A small image captioner, trained from scratch: decoder norm rmsnorm.
Rows from block 8 of the image encoder of a small image captioner, named by matrix and row number. Rows with one number belong to one channel. Each number is 128 + 32 x the weight over its row's rms, rounded and kept within 0 to 255. All counts start at 0. Numbers have three digits each.
After each channel's rows are labels from the 100 images, of 14976, where the channel reaches its highest value: "top examples" is what is common among them; "colour at peak" is the nearest of a few named colours to the mean colour under the peak. Only what is clearly more common there than usual is listed. The data: views of escape-time and Newton fractals.
# convs0: expand pointwise conv (encoder.blocks.8.convs.0.weight, 192x48x1x1), inputs 0-47
# convs1: depthwise 5x5 conv (encoder.blocks.8.convs.1.weight, 192x1x5x5, trained with AdamW), a 5x5 kernel
# convs2: project pointwise conv (encoder.blocks.8.convs.2.weight, 48x192x1x1, transposed), outputs 0-47

convs0.48:169078090094080140101163158160118107109068092158141088139114164145113145177172202098180121125155114130074138089078127097135148105147105128150151
convs1.48:103104080115127103106114177078110083152162062157086146151088115113095101117
convs2.48:149107130073128103139123102100141165144063039132146181127117168139132098076091136132184153107095064189097142132150152143145128162128123115102092
top examples: burning ship
colour at peak: black

convs0.158:120140158087185139077155099086180143103150158088130095082107103125059050107148159107122106134139087124164131106124145100132099132105173184090135
convs1.158:138196169166107140100116130149174061120135092150097155148177130076125126134
convs2.158:121037092086139146134141136164136171122123132127108114143103126165123149120122120101161073081104190191159116102098123151112151086179093121059109
top examples: dark; Mandelbrot set; tricorn
colour at peak: black

convs0.162:146119102093199176128078104101145118126093077160155138094122136180046146119104145074139078174116170135161111113123124131091156098115075114127114
convs1.162:121133106122106134142116064148102189136078197070136132134123153069145136125
convs2.162:135146171096101093111131141100101145122184116079122114118161105070171107101162101117077043162159110144176146182074083152126132139091133133119145
top examples: tricorn
colour at peak: black

convs0.128:092144123112177115170135152131068114121103155043105127142145160166134166167110108111059104074118111164070102090085125166116115115116146081137147
convs1.128:081137110080068137085129119065099109104112117107117090091154067106120111108
convs2.128:184146145115140161064166087127142114098130141118132207128104156139123108101185094126150178136136086128098125159092118126104037118184130167137133
top examples: burning ship
colour at peak: black

convs0.145:106085119104154141126127149139077100074139050141097139176119146048144074140161119147080105122197132175124088096149118126119087109148118165138139
convs1.145:136134109141165163131104119193163117090077169202144100102149134134131143177
convs2.145:113122106101118177142123145140050156136129123176109104135131117113110151131132089091133132124117115113169097191106108112088152100082071090062040
top examples: pastel; burning ship
colour at peak: black

convs0.42:137094143124175161120064177136083089142096106137084203125112095155134143094135132145107173150045108142130090146104157094153123164116100166095103
convs1.42:104104130085120118113154177149157166189148155128110144124174167158185161176
convs2.42:145128144126138145133166183150111210128113115123160072155070149172135119138208118089106108092116119106144115155126159156203123134121154097084086
top examples: grey; tricorn; Newton basins of three roots
colour at peak: grey

convs0.57:102129103172126106121114114148180074118199091126127146152164182069126123089094179106137121076181119147135155100152122096146176148073137175135123
convs1.57:086075099058070096107091094121125080174132141092134124132142099117102120132
convs2.57:122131104116109117155110108173151121152110113146103203123125171104140117075116195164141142188064156121152122105080193150154168103146150103072116
top examples: Mandelbrot set
colour at peak: black

convs0.33:089137115154152127116140094098101123163117146143074098140112154136183126162116165166171173139138157107179147135113125106224085124088063097146088
convs1.33:159125132118078178185126102121204138071116151127109115109129120128091112072
convs2.33:132156133093159075113151074167132099087104162091122189176099138129148141125134097091146136066142150139140117138228146141162142144126098146070102
top examples: dark; tricorn
colour at peak: black

convs0.76:127151124169103141102151126112107179118117120146133154110150127104162200124100159110063123117100145189113154104140177119139068075173076062122166
convs1.76:140147125176166155145169115190130147137128166148116110115163167139144176207
convs2.76:127147148073142116199126101096105124161121102189124183132143124168125072093164084084145113093139153164140169092108163146176164107077124141154093
top examples: pastel; dark; Newton basins of five roots
colour at peak: pink

convs0.108:111120099080135137171135133175087132150080183078124134145121142150133091137115094127057102135073171155058178169111126127145152137095130086132074
convs1.108:112096115120075157100100108050111111137133077098093111128133094113099076088
convs2.108:164148156177129190101140101186128157162115111130153138149139181130122076103189144143131177110143050150114113160106114125127059153179143151151150
top examples: dark; burning ship
colour at peak: black

convs0.155:132098148169050143081145154116189080170126136124149128142103166117137117154110073109123072100117104128156131062062118101101139169090111137170123
convs1.155:142113065078102111122161121125109141158087085077076097089154100161145127096
convs2.155:150166174109152164192108145084072122122127163131069090112069160101142086088131163112098115158144173095124125141142185141152181137168147105098140
top examples: Mandelbrot set
colour at peak: black

convs0.131:086131090127146114087150101071059145125093151160084122133153086116189128098096119146086170157129170119144172144160083139151128124210108108155140
convs1.131:140113080094140174095143117097153091143081080139147144063104129119119079079
convs2.131:178095070118153131119144190136097120114127118154151134186180051136156102113150091120107084102143135165175178124108114176137163108090075131107118
top examples: dark; Mandelbrot set; tricorn
colour at peak: black

convs0.102:118095084109109139112119098137084155122151055169165171091174134164148147159160119133097154098126076100176136162099125161135119059092061134115149
convs1.102:129145165099140142197121097158164167083096134087102083072120118108116152090
convs2.102:210132100092136116099144178085100112158071193105109130128119103116139120152127110136059132167117152087125089104151137105095185121123075075119104
top examples: Julia set
colour at peak: black

convs0.111:095123137158165126156181201151180118153152082129133152067144062124075091138067108148147087093080133140139107106141125118133104138122134091082095
convs1.111:092126130161076078091163133142127116141082069104125186090096136152150138088
convs2.111:158104159093193124145192109135182127079123141146168093152134078134118123164140153163088149132135122050155146135172138149090125128050140166119141
top examples: tricorn
colour at peak: black

convs0.183:129052149111149164159113206161107093121140140067133149146126139129163132131215082125110079085076110114121129099114164094116144089134094122108135
convs1.183:149140152130176137161157201169165172139150170155143134120132146150189156162
convs2.183:108153138176109081163105105159126132114122143174147086194142136131167079137103111129143164113119091095140170105140123123212104128168199081083110
top examples: grey; Newton basins of five roots
colour at peak: grey

convs0.2:076141123156140108116182132167115149161103161072163094121082127090188118107084155176102180141188096144154118124191149179132152139126126122162149
convs1.2:105091091143106117137067186160098100143102122153070161171130124152129077107
convs2.2:123156124120108095118150112167135041167160201109125175183169112145143147122107117102123128078103104081142144126107107172090108118182165149153075
top examples: Mandelbrot set; earthy
colour at peak: black

convs0.184:120082110123092146116198136087119138140092073120070076130080153189130140176157150085168076167103170148104143135099144119162138113154154088127135
convs1.184:184141143096123164125075088154178131128104169161156091142117125146121064086
convs2.184:122162142162153020089163129152146093133174131084120151134101144122138123144123143124107110064097148091100129186163138094072084132129117149072131
top examples: dark; tricorn
colour at peak: black

convs0.71:141125123098082102131140089078132085118079090140142069138145105156164089134121088162111173150139110104058156154119120079046130144112123188117150
convs1.71:117128133123159159123073112149119128148191060146144125085104155111053158134
convs2.71:146134158087136146143120208093117108104139138132124151083173113168116076113102125114145114161092094159118120124021155168161145170125131071125100
top examples: tricorn
colour at peak: black

convs0.107:150136099176122148059149151098191162123145166123131113171106070098123176145210118190098160131094101116132155101109139138157085149156147143103136
convs1.107:031070102154129132059098137145112121132136143146128153117097096131137122089
convs2.107:119164176152156227170123134134124126105142145118127122191141110124127106087175084138081172131164118085116173083096107152114115161176124181123128
top examples: tricorn; dark
colour at peak: black

convs0.29:179147112131129141111117147147142133167142182216170108157090126144130085119158155141158138147128159164044124104152141196162134133146090100110182
convs1.29:136145176168122115123065093133140110092113149166145173194155172115142133175
convs2.29:187166097106112198120087109076120110118168150063168163159118193128126142135124148131143101122161183133122111123156115189164127090126181121152156
top examples: dark; tricorn
colour at peak: black

convs0.156:082174143104159086150091139147102176150138213117211120093124157126112134152060133104103135109160108137087163106101142122142136191115135141165138
convs1.156:135127116098090156103110146106107103153176112095146201149110136075093074086
convs2.156:142121100136092137127085114167116133135136100131186159151160205139108175115128114152136049058128072148093102112088093124094128140109064102119111
top examples: tricorn
colour at peak: black

convs0.37:096081125125124145109219138158108142103122111146140160138138098196121157074202130157060104138089178131130167107153138089141135114122102096153100
convs1.37:096135139104131166175213133115147159098106127042126158121119137139163121120
convs2.37:129108137125091072103123091101052179137086189131154125172123142126183084118110093128075142108147138156114140131100113057144161162153153136088089
top examples: Mandelbrot set; burning ship
colour at peak: black

convs0.89:134161098181125168101079149121165136110158140082129152129102167196079050080173167110139129124144133135124080080110171102138125081135142116108163
convs1.89:134150129132165153113135124166146136189131141145183147110128140085051094066
convs2.89:088068115105154160148138102090195092111155111143076091142111131141148157144091108142149105096180105156130116136139081107089143106108168201072086
top examples: grey; Mandelbrot set
colour at peak: grey

convs0.185:097144116114057125094153131223095107143162147096136105112139125112111143185148129084090111088128098105124151108158191055125133124118132118071103
convs1.185:087093062078107106187157113111095148155143119072088107106110128154112104124
convs2.185:165146104114097151186088122074095109155095139127144137138100170138131093144113125096069125127143209096083109121159107073116172103187094093092119
top examples: Mandelbrot set
colour at peak: black

convs0.120:168143176184097100171135085164101208110177120127146166149094072058166144138126136123118102145073109097144109090116133135161084136146100135139123
convs1.120:075129101129148080130158128127096160113151118146159134185199147143126172187
convs2.120:147124164119160151136117127112098208131133139175108160146182140113072073148144094076137147095148135121131163078076134116196145164123086093110085
top examples: dark; Newton basins of five roots
colour at peak: black

convs0.44:091120085071096123108158150132085182113085102119157130170087102121168168157135120142136154126119108132093023115093179183150143127155109143143140
convs1.44:157106091156091187185095155110136165085158169097115131120087102149085121118
convs2.44:117120130125133109154160208056157101112166093129148136082108101103119131071116174164152158174153131152177130121084137170135101139057109165103140
top examples: pastel; Newton basins of five roots
colour at peak: pink

convs0.126:196107103113149109126193133091145123169113192133121154130152118122097087140050101137174123125079111126061130108126172160159066139150096117117135
convs1.126:177161154137138125086122113108128079065132145129141176191096124165161155090
convs2.126:116129138113117103079092126118113117164185165161135119137064145162190082121095130185146174122127178082114097138131120068128193125121094106179116
top examples: pastel; vivid
colour at peak: pink

convs0.43:184161134126104147141173120086137120141094109137088111176114105146134094173190138240110113138120124161129120086121094130102206140131122152108132
convs1.43:123112157171120169107144168138195205132166142172164123133171104137116105133
convs2.43:096141170199161170106169148142090122121180144107136130127122108148105165135133187199120164173083081093153107135161146129140117170083123139154183
top examples: tricorn
colour at peak: black

convs0.95:112108102082073100093167158162104074144094087149126113181168147128142134112096184115149097136153152185105171109059115117109180162156107157109122
convs1.95:113119070080153136083129137090112122179158097103097154129105145078074083128
convs2.95:112074153105144102148140102104075159156126062073117207130136168140102124112097150146180096131095120116155150136120135128164091180147099068113176
top examples: vivid
colour at peak: black

convs0.181:114055100149127116105166119166094086082142129127100171097123092188182126127154084122129167072128102099124178098138149160139117103110086092067148
convs1.181:123101137061125125190139116101136151084085110101123128104107087096061135086
convs2.181:125157129121121136204101114096093041131130175092083152118117095119140089121133154154124114156162144086129141121217126086085154101127138097090093
top examples: Mandelbrot set
colour at peak: black

convs0.34:098110121137167116169153107057172123127128070080139106032126150094125106113135127125147135135183085079122094076111110095097074147116139109117140
convs1.34:127109123140101121088169074069118086162164137147052087112140098113119136101
convs2.34:147102154141131053150154188163119129126105116136127101093130114063179111103114137107090169159096148115159107063174194139166177109119116084127120
top examples: burning ship; Mandelbrot set
colour at peak: black

convs0.124:093120083092135088142204120133178194106177132150108129139100078098176099151112112118076107145109145117149121140088107112180066102114112130110080
convs1.124:190138171079115173111143122075182184133137105131150131116132093090091120149
convs2.124:132136102165158084175183142127191121142112151122133216144116124113163069122103135131158126076145115136094154141133103107151180130158170139061081
top examples: dark
colour at peak: black

convs0.122:128172108099093198107154144165101105119115129124151107137105072145112117151160111152113163120155155172039075118123131166147110094131066075166149
convs1.122:167142175148147160137135078145122137068067147136160192148134144178142138146
convs2.122:167208141091130152119096134113148119172165077141121117126115110150111167086086167133103073112100167207131083135105150123129173130121184142112174
top examples: pastel; tricorn
colour at peak: pink

convs0.136:091115097118028138110088161125139111102122117089115135227159145102137108088143140068096141163128138183133138089098118164113148093115150140128107
convs1.136:178111089090105133083104136093087091159152079096150180116122155115101098089
convs2.136:141151156146137102131112106124127171181154090130128143165157089130099089111075152162114112149080149081142124175113193093120116218114141088117187
top examples: vivid; Mandelbrot set
colour at peak: black

convs0.24:138180167145087156077137125133134112082158141122129144176117108174184129176138171172105125100153101133088099114065186165143118107087064128128102
convs1.24:140139105120100126097093138123180172112191092119133077117104095118052097121
convs2.24:134034141116141132183140200050139123147165133127140154096132137111136155132145147141150082158184149072154112110146183160151121144136147146079125
top examples: pastel; tricorn
colour at peak: pink

convs0.113:206143094118117154131140160107129171154137154164139079133129121154092147164061112105138112179123108147121111059084132182182117092161148084088124
convs1.113:198116134139161127125091096158142128067126193179147139162163153129162107146
convs2.113:144156121160150091104127182097131057166118089081138161104178170095159105133148132169136113174145187134140112173116147136060156140073154114098119
top examples: dark; Newton basins of five roots
colour at peak: black

convs0.77:106220082077085113167151135118125137144128038164139112149126088164078080133105127135136086114110153141110136106112140064157141111119160153103119
convs1.77:136193101165127144137150099069115091132120089110201163111101107166107131155
convs2.77:130081151132130115112133135080143117113192159076107138155085121199102160142068155191080111154089105111097162177097129145130123101127137157184155
top examples: tricorn
colour at peak: black

convs0.58:025123113157099135074115179134153129142142167114159120111162160105226115169123151095161088121078122125090141143107102114109118111128106161117112
convs1.58:107133104086164189115103149102079107190123090133094106099156108112101136074
convs2.58:167173144119126132076167104192102103112088112074118143148087179110178135067091139139127119159130129066127121159130114101090162186169088145127108
top examples: Mandelbrot set
colour at peak: black

convs0.56:102127136192124143122167154170141122174111056147123107141122114118134125120169144152073133111145107132166161121066113094087069153165150215163137
convs1.56:168151140132127180119140187112088087070135066162148114144127129154115105076
convs2.56:160131111102131056166082141124155093124169114088088109150158135081095100148098159116142116040162147113146110105186079131069158111107130147103133
top examples: warm
colour at peak: black